Weights of a small image captioner: encoder arch preact_resnet, encoder widths [64, 96, 144].
Rows from block 14 of the image encoder of a small image captioner, named by matrix and row number. Rows with one number belong to one channel. Each number is 200 + 30 x the weight over its row's rms, rounded and kept within 0 to 999. All counts start at 0. After the name is the row's rms in percent of the matrix's.
After each channel's rows are labels from the 100 images, of 14976, where the channel reaches its highest value: "strongest on" is what is common among them; "lies over" is the class under the peak. Only what is clearly more common there than usual is listed. The data: simulated stained blood smears.
# convs0: first 3x3 conv (encoder.blocks.14.convs.0.weight, 144x144x3x3, each kernel summed), inputs 0-71
# convs1: second 3x3 conv (encoder.blocks.14.convs.1.weight, 144x144x3x3, transposed, each kernel summed), outputs 0-71

convs0.3,103,231,191,163,171,227,163,232,174,161,156,233,197,147,190,183,231,205,205,176,141,215,189,189,175,210,172,164,156,143,181,149,182,219,203,192,185,216,173,224,197,149,152,172,191,205,186,154,184,138,159,212,225,129,196,232,151,198,176,177,198,196,182,202,222,198,172,195,199,211,206,193,207
convs1.3,099,222,178,201,171,173,178,267,184,223,205,224,195,169,181,194,247,210,153,220,206,215,220,207,179,222,200,213,182,210,195,239,246,183,177,208,226,186,148,218,205,162,197,149,212,243,239,156,200,240,163,215,230,219,224,182,91,214,195,210,263,176,220,194,177,200,188,234,176,207,268,196,191
strongest on: dark grains; discs
lies over: large cell

convs0.90,095,179,124,207,182,110,220,181,230,213,187,214,252,221,136,200,168,209,134,182,221,222,224,205,217,211,182,233,184,229,182,223,236,145,193,201,196,194,201,189,127,183,242,207,191,168,200,192,182,229,190,165,206,248,202,253,192,190,218,185,186,124,227,192,235,186,187,235,113,246,213,200,209
convs1.90,090,180,199,203,196,222,210,185,235,241,177,146,214,231,217,197,183,171,210,241,257,220,226,215,157,203,187,175,209,245,216,214,225,159,211,220,212,227,202,167,176,209,225,235,188,218,239,198,263,241,201,195,214,233,198,201,196,230,184,184,221,161,178,207,189,224,221,169,240,187,249,157,164
strongest on: round nucleus; spiky cells
lies over: nucleus

convs0.82,136,164,198,193,173,194,211,226,157,182,184,183,185,218,164,180,189,142,176,192,185,126,204,182,180,142,188,215,190,179,199,198,194,148,144,212,161,145,186,186,195,190,214,195,186,131,185,218,173,230,192,191,135,226,194,133,218,193,178,224,191,195,223,173,144,185,202,208,195,158,143,196,160
convs1.82,094,180,181,142,193,176,226,172,187,198,166,224,200,174,211,190,205,225,183,171,168,215,180,221,187,177,172,256,179,211,167,162,180,142,195,242,210,194,195,176,198,155,208,241,199,172,192,184,221,191,213,203,201,164,181,169,195,215,185,165,202,149,191,192,188,212,173,197,181,223,200,228,192
strongest on: small spheres; lobed nucleus; round nucleus
lies over: large cell; nucleus

convs0.136,076,212,232,144,195,230,191,140,210,181,161,171,174,173,191,179,202,217,213,194,157,186,176,180,176,206,183,192,138,201,167,138,192,217,213,183,241,230,169,194,228,140,220,188,156,208,200,166,208,215,234,121,199,202,168,191,190,190,195,189,201,218,177,191,190,175,165,195,224,204,183,126,222
convs1.136,106,208,210,237,218,245,216,159,183,152,177,192,185,183,230,176,175,223,192,175,240,138,199,192,175,174,209,169,202,219,201,263,219,173,198,213,259,148,203,201,214,174,212,213,195,153,230,188,214,242,166,142,161,224,201,150,193,167,192,216,202,221,144,259,200,221,199,199,202,178,196,159,230
strongest on: band-shaped nucleus; crescents
lies over: large cell

convs0.84,081,167,200,175,158,193,183,160,190,136,202,127,215,188,238,148,235,217,228,198,169,178,201,159,199,191,184,162,173,192,213,210,182,192,163,204,194,180,170,154,205,190,213,187,188,217,200,231,157,213,185,184,235,187,164,276,169,187,195,182,191,189,179,166,257,205,200,166,201,199,281,162,148
convs1.84,104,233,183,232,169,239,211,149,203,192,208,173,202,250,204,261,185,258,174,187,204,219,189,220,193,223,201,163,269,183,213,200,191,218,211,159,209,221,208,179,210,180,250,209,232,201,177,241,246,185,209,248,253,256,207,192,235,207,211,237,205,214,217,237,182,173,185,151,198,174,206,172,207
strongest on: two lobes with orange grains; discs
lies over: large cell

convs0.22,090,204,243,159,209,246,185,184,212,161,188,223,163,178,235,253,185,197,222,189,145,164,227,227,186,192,179,189,187,228,182,142,193,193,205,163,267,193,191,203,246,191,196,174,179,196,185,180,231,206,191,180,184,177,239,168,149,269,163,148,188,252,184,270,158,214,180,225,250,152,168,194,231
convs1.22,096,153,227,144,199,203,133,187,169,174,222,225,191,155,216,165,165,190,184,201,207,201,178,207,218,183,196,234,148,136,179,188,216,238,206,222,283,208,238,178,215,205,200,190,204,172,213,154,204,201,151,169,150,211,217,163,180,194,204,214,222,224,179,253,180,199,184,246,233,192,186,206,225
strongest on: band-shaped nucleus; spiky cells
lies over: large cell

convs0.46,100,174,161,154,181,164,169,193,176,243,189,186,178,199,150,171,177,213,140,182,169,149,223,179,184,211,184,159,237,172,171,136,179,189,154,154,174,182,172,181,171,184,199,145,160,169,183,192,161,198,204,152,158,191,199,140,224,189,212,164,170,156,207,176,174,173,172,200,167,214,175,180,215
convs1.46,106,165,228,183,208,181,212,200,197,194,215,207,156,228,196,205,231,215,203,179,197,182,224,160,202,238,217,175,266,188,176,175,204,208,172,193,195,218,143,209,200,209,204,235,179,182,144,213,248,159,203,207,194,160,229,192,285,210,242,180,215,213,219,223,185,160,218,213,156,185,171,186,212
strongest on: two lobes with orange grains; teardrops; ovals
lies over: large cell

convs0.127,106,173,211,139,179,219,173,197,172,180,161,179,172,173,184,180,207,183,201,175,151,155,204,160,178,177,168,163,181,161,170,140,171,178,167,164,184,178,162,213,198,158,186,193,157,183,166,171,155,178,172,178,163,184,171,162,166,189,174,159,185,214,176,168,163,174,172,195,206,174,171,156,183
convs1.127,091,214,184,147,243,170,181,213,176,250,180,191,213,252,183,181,205,247,192,172,194,237,208,181,218,166,165,207,203,217,180,210,188,93,177,198,152,198,185,227,217,177,194,268,198,158,287,231,194,206,196,193,188,173,120,149,255,187,193,219,179,213,219,188,195,204,212,197,155,262,234,170,204
strongest on: lobed nucleus; spiky cells
lies over: large cell

convs0.91,116,182,149,173,159,158,182,202,165,192,149,165,202,184,150,155,225,195,155,146,182,177,198,155,176,176,152,202,191,153,155,167,195,162,176,156,153,192,163,201,140,163,179,188,145,175,152,195,153,202,175,188,188,192,182,178,169,163,213,155,158,156,202,162,201,154,153,220,152,163,179,178,174
convs1.91,087,226,200,186,200,168,214,188,210,208,163,218,172,191,251,180,215,217,164,188,217,241,179,192,186,193,149,209,182,212,205,200,182,136,190,218,209,217,157,188,173,120,245,162,172,242,238,154,202,197,158,231,207,232,153,223,184,204,213,200,198,198,233,150,202,222,222,211,182,239,235,241,170
strongest on: small spheres; spiky cells
lies over: small cell

convs0.81,108,172,153,209,213,152,151,206,189,144,230,230,210,148,162,217,188,185,147,225,201,198,242,226,131,180,227,216,216,200,226,208,168,153,165,211,186,173,211,181,145,241,152,144,210,143,229,220,230,181,125,193,166,163,192,211,206,218,159,210,255,142,230,214,200,209,225,236,151,183,192,215,148
convs1.81,096,174,204,157,218,188,199,170,188,173,215,206,239,217,226,189,165,204,228,256,214,204,199,223,239,128,225,225,212,134,216,149,200,126,225,221,201,217,251,191,212,271,191,223,231,226,257,234,230,180,175,207,216,216,201,182,198,200,178,220,183,189,183,191,213,231,243,222,201,216,233,229,190
strongest on: lobed nucleus; spiky cells; target cells
lies over: large cell

convs0.135,105,157,148,199,209,153,138,214,236,143,234,233,229,137,169,211,217,175,166,221,180,204,225,218,112,205,205,206,206,180,224,209,150,168,208,235,204,175,226,236,168,221,163,145,217,162,221,157,213,176,131,191,196,168,206,238,162,219,132,199,219,163,206,210,245,241,229,219,167,167,220,221,173
convs1.135,095,207,206,156,171,206,183,198,160,189,152,228,242,176,243,179,229,165,203,186,209,227,184,232,216,154,189,250,116,176,227,175,214,164,193,232,241,220,232,219,183,200,130,203,196,220,198,229,211,231,157,208,207,231,212,214,197,255,171,242,220,172,182,199,212,182,186,196,200,215,219,168,153
strongest on: lobed nucleus; target cells; spiky cells
lies over: large cell

convs0.117,084,262,255,227,201,248,270,223,223,255,211,199,217,248,252,200,171,199,269,209,222,242,157,220,243,204,200,199,198,206,196,230,203,263,193,183,196,182,207,242,262,209,241,266,196,248,205,185,204,219,223,227,245,230,249,239,188,215,217,182,188,258,187,199,215,209,207,185,248,214,235,233,245
convs1.117,105,185,195,222,204,245,192,198,205,206,183,185,199,186,208,201,205,235,170,234,230,214,143,210,193,155,225,186,172,217,202,223,233,250,220,232,259,193,164,131,226,157,197,222,183,219,216,233,178,228,224,154,261,203,178,212,153,220,204,247,170,235,187,239,194,205,177,178,202,213,286,161,239
strongest on: round nucleus; crescents; teardrops
lies over: nucleus

convs0.11,100,157,229,167,181,234,193,147,208,134,144,215,205,169,232,197,203,184,231,139,196,184,227,172,170,224,153,197,211,192,156,169,200,197,222,157,233,190,148,173,228,147,201,158,160,226,178,188,174,239,179,156,192,244,202,186,192,222,156,192,170,224,200,203,178,182,151,224,229,139,203,175,179
convs1.11,101,221,188,147,205,199,132,222,169,167,193,187,211,184,197,135,185,211,179,230,182,177,222,177,187,195,217,205,124,228,213,205,219,227,222,198,233,200,170,182,202,136,260,232,197,224,243,203,235,224,158,178,217,222,179,177,164,229,175,200,201,207,113,223,228,171,203,217,204,171,201,142,143
strongest on: band-shaped nucleus; spiky cells
lies over: large cell

convs0.40,081,227,155,146,166,147,169,211,196,185,171,217,220,140,198,192,188,247,175,163,171,225,183,197,163,240,166,183,173,141,175,164,205,209,243,182,179,236,175,210,178,170,149,162,156,253,186,166,167,148,181,183,242,162,201,227,131,156,211,190,173,186,174,183,230,171,168,198,165,205,217,175,161
convs1.40,102,247,220,209,196,202,238,193,240,188,164,146,206,205,177,201,189,220,221,200,196,257,228,137,176,238,188,145,225,230,196,198,174,260,180,196,216,222,124,202,186,117,249,198,161,232,198,194,214,227,147,163,225,251,144,239,224,214,197,172,188,202,209,194,196,208,194,171,216,181,247,181,211
strongest on: discs; crowded; no large cell
lies over: small cell

convs0.109,080,202,202,161,157,193,158,181,167,159,170,179,216,134,209,160,195,200,201,145,194,191,186,154,152,173,143,184,216,144,147,153,155,201,203,146,183,175,168,175,195,169,200,145,154,228,156,175,154,177,187,176,205,153,182,208,167,173,150,157,145,200,183,157,206,172,147,219,206,162,218,188,129
convs1.109,096,233,180,149,153,206,198,193,192,199,190,164,202,212,171,193,200,235,192,203,196,226,216,148,177,131,125,193,257,234,234,216,206,221,199,178,167,199,148,210,212,157,242,205,199,202,240,214,199,212,120,213,208,235,173,254,228,197,204,234,234,230,232,168,224,188,200,177,188,159,260,203,216
strongest on: discs
lies over: small cell

convs0.139,067,190,208,204,132,198,157,208,180,211,156,152,217,218,193,149,146,188,194,156,222,178,190,156,190,185,139,213,174,180,154,186,241,199,218,168,145,212,182,182,198,155,214,190,161,197,144,181,157,236,222,152,167,234,193,194,186,149,214,168,161,200,205,139,203,160,163,210,207,171,185,157,167
convs1.139,098,220,217,218,161,198,230,195,242,173,153,178,180,188,230,162,167,218,194,175,249,226,214,169,160,184,166,174,216,266,183,227,159,189,167,203,190,220,153,192,206,116,264,203,169,214,238,158,215,204,181,199,202,231,134,227,216,198,188,182,159,214,196,235,184,160,195,210,248,220,207,171,186
strongest on: small spheres; crowded; lobed nucleus
lies over: large cell

convs0.43,131,204,218,226,136,205,224,166,179,231,169,151,191,217,202,139,185,227,197,143,242,188,194,151,240,204,148,206,178,206,153,237,243,208,190,167,173,201,148,181,210,153,266,195,149,214,150,200,133,223,261,168,221,229,160,191,206,153,223,199,153,229,195,149,203,143,150,210,212,196,200,188,177
convs1.43,101,249,212,243,222,214,206,164,209,219,190,216,193,173,209,230,205,239,199,221,225,177,200,173,147,166,199,176,198,269,161,272,189,274,190,172,195,241,197,182,236,202,238,214,158,166,187,165,177,184,245,184,188,193,178,197,136,181,189,153,170,183,184,228,207,183,183,199,182,179,215,206,203
strongest on: round nucleus; crescents
lies over: nucleus

convs0.138,094,227,156,217,167,192,160,280,169,172,179,257,241,165,196,192,186,209,185,145,190,200,228,168,162,181,164,220,204,197,183,207,178,163,188,151,192,214,179,238,166,172,200,161,168,196,159,226,188,224,199,247,226,200,243,213,180,181,167,206,164,167,221,207,214,154,174,240,161,203,212,247,148
convs1.138,098,249,172,206,166,187,182,215,182,206,144,218,189,170,180,197,218,236,204,193,219,221,232,163,188,151,171,197,230,258,203,220,159,225,205,188,217,242,153,227,194,185,229,178,177,238,209,180,177,207,163,286,236,233,203,225,142,202,210,206,197,207,250,179,232,159,188,191,196,149,264,226,184
strongest on: dark grains; discs
lies over: large cell

convs0.96,085,167,231,133,186,218,194,177,151,172,185,152,172,196,212,178,206,203,209,193,134,132,196,191,218,201,206,183,189,170,201,153,213,199,237,203,228,193,170,152,212,181,189,158,221,186,229,215,201,225,194,157,184,201,163,152,198,222,221,219,221,216,184,183,160,240,214,226,225,143,155,142,186
convs1.96,096,178,202,194,211,238,209,203,207,225,153,164,240,197,195,234,153,211,192,197,192,213,185,246,212,204,199,242,156,206,212,180,197,190,216,188,206,214,209,191,189,177,183,185,253,213,168,248,207,222,192,209,198,176,254,221,206,255,143,276,250,201,189,242,206,237,260,234,226,204,236,206,172
strongest on: spiky cells; lobed nucleus
lies over: large cell

convs0.111,097,260,219,249,153,202,224,215,183,221,200,207,193,239,205,176,181,224,192,158,208,204,155,182,216,193,142,203,177,196,164,226,236,223,187,159,202,212,204,240,224,181,250,216,147,239,137,169,131,234,243,218,240,227,198,193,180,135,215,195,142,202,200,202,188,132,168,185,206,231,210,228,217
convs1.111,122,204,213,255,224,250,205,196,185,203,190,222,224,179,248,191,190,213,234,226,238,175,209,190,176,197,218,192,191,213,155,267,180,232,202,181,232,203,217,188,214,209,208,235,156,208,233,168,197,223,173,195,172,226,215,208,175,184,203,167,198,198,136,224,195,174,147,173,232,152,199,254,209
strongest on: band-shaped nucleus; small spheres; round nucleus
lies over: large cell

convs0.65,113,166,223,147,182,251,184,132,190,175,152,154,188,167,209,185,235,200,222,177,153,192,197,190,184,226,187,170,169,194,179,164,179,205,201,164,208,197,158,151,233,157,179,182,177,200,198,201,194,176,183,163,187,163,134,189,204,223,178,210,191,229,146,166,187,196,167,177,230,175,205,126,204
convs1.65,094,220,171,180,215,187,222,185,173,187,222,186,204,207,222,197,197,240,179,168,207,190,186,185,204,232,243,234,189,207,245,224,191,159,194,207,220,148,242,172,177,182,181,184,238,142,234,192,234,197,212,183,186,166,219,164,199,190,181,236,239,205,199,219,185,202,201,171,182,173,133,177,210
strongest on: crescents; lobed nucleus; band-shaped nucleus
lies over: large cell

convs0.41,063,214,213,188,150,240,206,197,231,192,188,213,173,176,236,153,217,211,230,193,190,206,190,156,185,157,172,169,163,162,182,192,164,232,197,204,181,215,155,241,246,179,235,219,168,213,172,163,126,167,208,178,156,165,223,167,130,166,190,154,160,245,163,168,182,165,169,197,254,221,149,166,223
convs1.41,094,202,234,239,207,219,207,229,225,192,159,211,169,194,157,171,181,216,183,166,236,195,204,175,182,211,228,121,188,256,241,223,211,241,171,216,196,172,174,188,211,172,240,148,188,160,223,207,153,194,216,218,168,174,185,155,169,186,179,215,218,192,218,213,200,224,260,166,216,187,233,149,212
strongest on: round nucleus; crescents
lies over: nucleus

convs0.108,109,184,171,200,184,183,112,183,178,112,198,218,224,128,193,213,186,189,200,190,185,191,210,206,119,205,193,173,176,164,172,169,152,175,225,173,227,180,207,154,187,207,131,129,186,202,195,164,178,179,150,177,214,158,187,233,146,185,138,172,182,169,189,217,205,208,185,204,190,143,225,205,160
convs1.108,107,201,209,155,200,175,217,156,158,166,213,207,187,176,162,191,184,192,247,176,157,140,190,178,162,132,237,185,242,217,204,186,179,267,189,201,270,204,226,175,172,156,220,136,204,198,188,235,223,227,169,161,177,217,226,189,206,215,169,244,182,190,184,271,183,206,192,171,171,163,182,204,187
strongest on: band-shaped nucleus; discs
lies over: large cell

convs0.100,122,217,183,144,140,189,202,173,202,199,177,158,209,212,176,126,237,205,215,170,151,231,196,151,204,193,181,202,167,151,183,161,182,207,174,143,142,190,159,196,175,174,168,230,164,216,182,206,156,186,206,193,209,175,147,213,150,166,202,169,172,179,142,146,222,173,176,178,197,184,217,159,188
convs1.100,094,248,210,171,175,184,199,174,188,237,195,126,200,230,214,183,219,240,236,248,204,210,161,136,215,225,207,201,214,186,189,184,221,184,191,188,163,209,186,152,217,173,177,224,201,197,209,222,196,166,207,206,220,155,96,200,209,169,190,235,218,211,219,121,162,197,221,166,233,248,175,216,236
strongest on: two lobes with orange grains; discs
lies over: large cell

convs0.119,092,178,204,197,212,198,189,149,199,185,193,153,226,190,183,184,213,151,171,241,187,160,225,221,205,162,232,219,188,232,235,240,202,171,172,265,159,169,164,173,187,187,189,209,234,149,253,216,224,207,169,156,155,204,145,193,203,219,191,227,250,195,183,145,191,229,205,224,193,206,167,135,168
convs1.119,092,198,170,171,176,202,211,197,212,218,157,195,227,205,178,202,219,202,190,221,219,223,243,249,247,176,213,246,206,233,239,198,225,151,220,193,170,204,254,201,163,263,200,191,243,193,235,234,228,197,192,202,231,195,163,218,211,263,151,259,239,185,186,200,221,240,235,178,206,227,173,241,134
strongest on: lobed nucleus; spiky cells
lies over: nucleus

convs0.8,089,149,177,196,180,170,162,186,170,199,173,167,240,213,168,174,177,210,193,143,211,158,239,172,203,171,160,197,226,224,165,215,233,184,215,159,185,192,157,132,171,173,244,165,157,183,151,251,170,254,212,184,203,241,180,214,213,189,201,205,160,185,239,181,233,167,146,220,179,154,223,168,164
convs1.8,099,278,198,163,157,212,186,111,198,186,216,154,193,236,188,180,204,254,207,180,162,212,199,173,174,161,170,150,218,182,164,186,157,225,183,184,213,241,178,212,186,178,245,208,167,149,238,203,234,169,198,173,200,214,146,203,209,185,209,183,135,193,201,211,211,184,182,202,169,154,245,201,179
strongest on: two lobes with orange grains; discs
lies over: large cell

convs0.89,094,221,224,152,163,238,192,172,216,203,156,188,182,184,221,152,208,218,219,162,165,198,184,155,198,224,148,205,159,179,153,161,196,222,192,190,165,215,157,217,246,156,175,237,155,213,159,148,146,190,202,159,204,210,152,205,147,176,219,177,157,242,153,154,204,159,154,209,240,213,200,162,219
convs1.89,099,202,235,204,200,175,221,215,218,163,168,188,165,181,186,121,176,213,189,168,198,224,187,135,150,232,211,163,189,241,194,201,166,216,174,220,213,180,134,203,184,142,239,180,178,225,237,160,159,242,161,167,180,238,142,189,179,188,192,211,183,234,191,224,166,237,177,167,242,194,155,139,217
strongest on: band-shaped nucleus; crescents
lies over: large cell

convs0.29,110,230,160,197,159,167,166,228,155,172,171,203,235,195,184,168,181,210,175,173,213,217,190,168,198,219,169,168,189,183,173,190,222,185,226,160,186,221,162,193,152,180,225,135,168,247,161,186,149,224,245,217,297,239,193,230,163,181,184,184,164,164,197,175,254,160,163,206,147,160,267,199,123
convs1.29,092,239,167,218,174,192,192,194,219,209,159,185,193,183,155,206,245,217,211,220,178,213,231,156,172,218,172,140,202,231,194,169,204,233,237,188,214,188,188,212,206,173,244,147,140,222,223,158,172,183,178,210,244,208,132,213,178,158,191,179,155,200,193,186,198,186,173,182,207,150,224,209,225
strongest on: discs; dark grains
lies over: small cell

convs0.97,090,233,236,204,140,226,195,162,187,228,160,137,208,213,197,134,183,211,208,157,209,201,176,146,212,197,152,215,178,180,159,206,211,214,182,158,148,213,153,172,225,161,216,217,156,222,157,161,138,189,227,160,208,175,168,208,186,147,211,190,166,222,168,130,206,138,158,192,218,197,211,170,160
convs1.97,097,181,192,260,224,197,207,175,239,197,186,212,189,181,254,142,204,211,212,189,285,182,241,181,171,173,208,183,235,251,215,258,177,227,165,184,179,203,187,195,195,193,192,203,198,172,258,179,183,211,149,211,216,162,133,206,205,169,201,186,202,216,158,169,191,220,211,170,185,201,181,188,224
strongest on: round nucleus; small spheres; crescents
lies over: nucleus

convs0.116,113,185,217,130,190,242,208,164,187,196,172,163,183,201,217,152,245,207,226,189,118,190,196,156,189,214,197,166,192,152,204,146,181,210,220,199,176,209,156,207,218,161,153,208,202,211,213,193,174,157,219,175,201,156,174,185,183,200,206,159,207,222,143,163,208,217,190,158,218,190,207,127,191
convs1.116,105,253,202,210,192,172,213,187,211,234,151,142,162,202,200,231,215,226,234,187,205,199,153,188,187,237,199,187,256,191,201,186,182,277,188,190,204,184,203,214,242,186,183,192,237,179,206,192,217,190,195,207,203,213,177,225,263,251,219,226,221,236,190,203,209,213,212,167,168,214,178,228,193
strongest on: lobed nucleus; two lobes with orange grains; crescents
lies over: large cell

convs0.105,095,192,135,150,186,142,236,198,207,185,175,191,213,205,129,206,220,156,135,190,152,187,214,171,185,162,189,235,199,164,182,160,173,148,148,199,202,156,175,224,152,178,159,216,181,127,184,203,168,173,187,181,153,188,192,178,206,175,210,203,187,141,220,201,180,182,190,216,142,197,162,171,199
convs1.105,095,197,211,161,178,183,198,190,230,200,186,234,160,214,203,186,194,151,182,229,210,198,191,199,176,179,175,200,207,196,164,205,166,84,183,198,189,214,201,214,172,174,241,245,198,197,231,196,243,214,236,243,182,197,192,157,227,240,223,178,179,174,186,162,215,208,228,198,170,230,266,202,146
strongest on: lobed nucleus; spiky cells
lies over: large cell

convs0.71,069,197,219,159,157,179,192,121,169,178,167,158,235,195,221,138,175,216,237,158,178,225,199,169,181,218,190,209,162,163,168,188,216,223,203,163,169,218,151,141,209,162,170,221,193,204,204,183,181,157,198,160,209,161,144,188,179,203,197,199,193,218,190,168,237,204,158,185,220,148,235,163,180
convs1.71,113,181,182,209,162,220,223,198,231,204,134,161,187,203,177,219,188,187,206,167,228,189,199,188,178,178,171,174,203,269,239,210,193,144,180,263,203,201,145,168,200,182,248,186,232,196,200,236,208,195,176,220,227,220,180,232,218,183,154,253,251,180,174,161,179,200,194,167,175,222,167,200,186
strongest on: round nucleus; discs
lies over: nucleus

convs0.61,095,230,266,204,173,237,204,230,194,209,228,174,146,211,221,185,163,227,222,209,230,190,168,213,227,189,209,182,168,206,214,234,213,232,182,186,176,213,234,204,238,228,202,207,202,236,194,172,179,168,247,200,202,173,185,121,162,191,239,178,214,270,154,180,150,178,213,174,251,206,157,229,204
convs1.61,104,200,204,300,227,198,205,159,232,192,217,197,180,177,193,184,206,239,170,225,269,148,207,182,222,171,196,165,216,225,211,265,210,260,195,185,166,269,243,172,262,181,206,139,189,156,207,174,186,202,219,228,150,182,220,208,160,159,198,187,171,243,203,253,169,208,232,192,239,232,209,187,210
strongest on: round nucleus
lies over: nucleus

convs0.125,118,216,204,251,266,193,205,236,211,206,259,237,197,210,206,238,214,194,206,273,228,196,205,258,210,169,245,198,191,212,239,238,207,202,192,231,195,190,263,224,204,267,201,217,246,189,221,193,217,198,207,239,187,207,237,189,176,220,220,169,215,195,209,243,208,241,271,206,198,186,193,261,181
convs1.125,098,195,177,219,206,233,185,150,197,228,238,192,216,242,252,200,227,213,214,250,258,228,140,198,205,136,222,215,221,151,197,222,187,171,224,189,223,205,285,162,208,272,189,171,184,232,225,202,227,192,227,197,211,195,215,227,192,232,197,185,180,193,163,210,219,226,221,224,216,261,243,244,185
strongest on: kidney-shaped nucleus
lies over: nucleus

convs0.49,082,208,175,156,197,164,162,184,203,151,164,207,195,171,179,191,150,187,172,147,163,203,171,188,184,208,169,152,199,150,142,170,189,191,196,163,215,173,177,172,173,175,203,153,170,206,170,198,182,212,186,159,234,204,201,244,195,182,162,184,175,170,164,184,256,201,175,183,172,160,260,198,161
convs1.49,107,178,188,193,155,222,205,197,186,165,147,175,220,233,194,170,203,200,253,229,247,192,180,143,168,190,165,147,217,206,214,233,207,187,211,185,224,199,194,209,164,160,202,233,175,234,165,221,189,216,222,198,243,204,214,201,256,158,153,205,179,174,177,195,189,151,165,209,185,190,222,156,170
strongest on: small spheres
lies over: small cell

convs0.114,100,227,228,184,160,249,171,192,164,178,165,202,190,151,235,141,160,222,219,143,194,181,203,162,159,188,151,192,158,165,171,172,173,243,217,148,191,215,182,188,225,159,183,188,153,253,158,174,152,177,202,150,219,163,176,163,156,153,204,177,150,232,188,172,185,159,151,208,235,183,197,205,166
convs1.114,099,176,219,198,154,217,171,232,194,178,184,228,210,198,200,193,181,236,155,213,202,209,188,197,162,188,152,175,149,217,196,209,206,223,183,242,212,185,165,228,270,131,202,132,203,152,215,149,158,184,131,214,210,173,204,170,129,187,208,174,209,246,160,195,200,182,230,203,229,173,234,168,205
strongest on: crescents; dark grains
lies over: large cell

convs0.68,109,177,130,152,205,131,193,235,204,222,183,208,204,229,158,195,168,203,173,189,148,248,211,187,206,217,195,187,211,163,182,130,184,177,206,150,185,196,187,239,141,189,176,206,174,204,208,189,187,194,172,201,230,193,230,234,215,183,209,162,176,123,212,203,237,186,189,174,127,266,262,205,198
convs1.68,093,233,214,216,174,193,197,169,173,176,244,180,238,230,190,234,184,201,233,171,189,193,167,170,193,244,177,138,284,193,211,233,198,263,223,184,242,211,184,217,202,180,182,201,191,234,182,214,184,167,194,163,254,222,209,204,213,216,211,175,203,193,229,203,208,168,168,172,169,153,234,211,208
strongest on: discs; round nucleus
lies over: small cell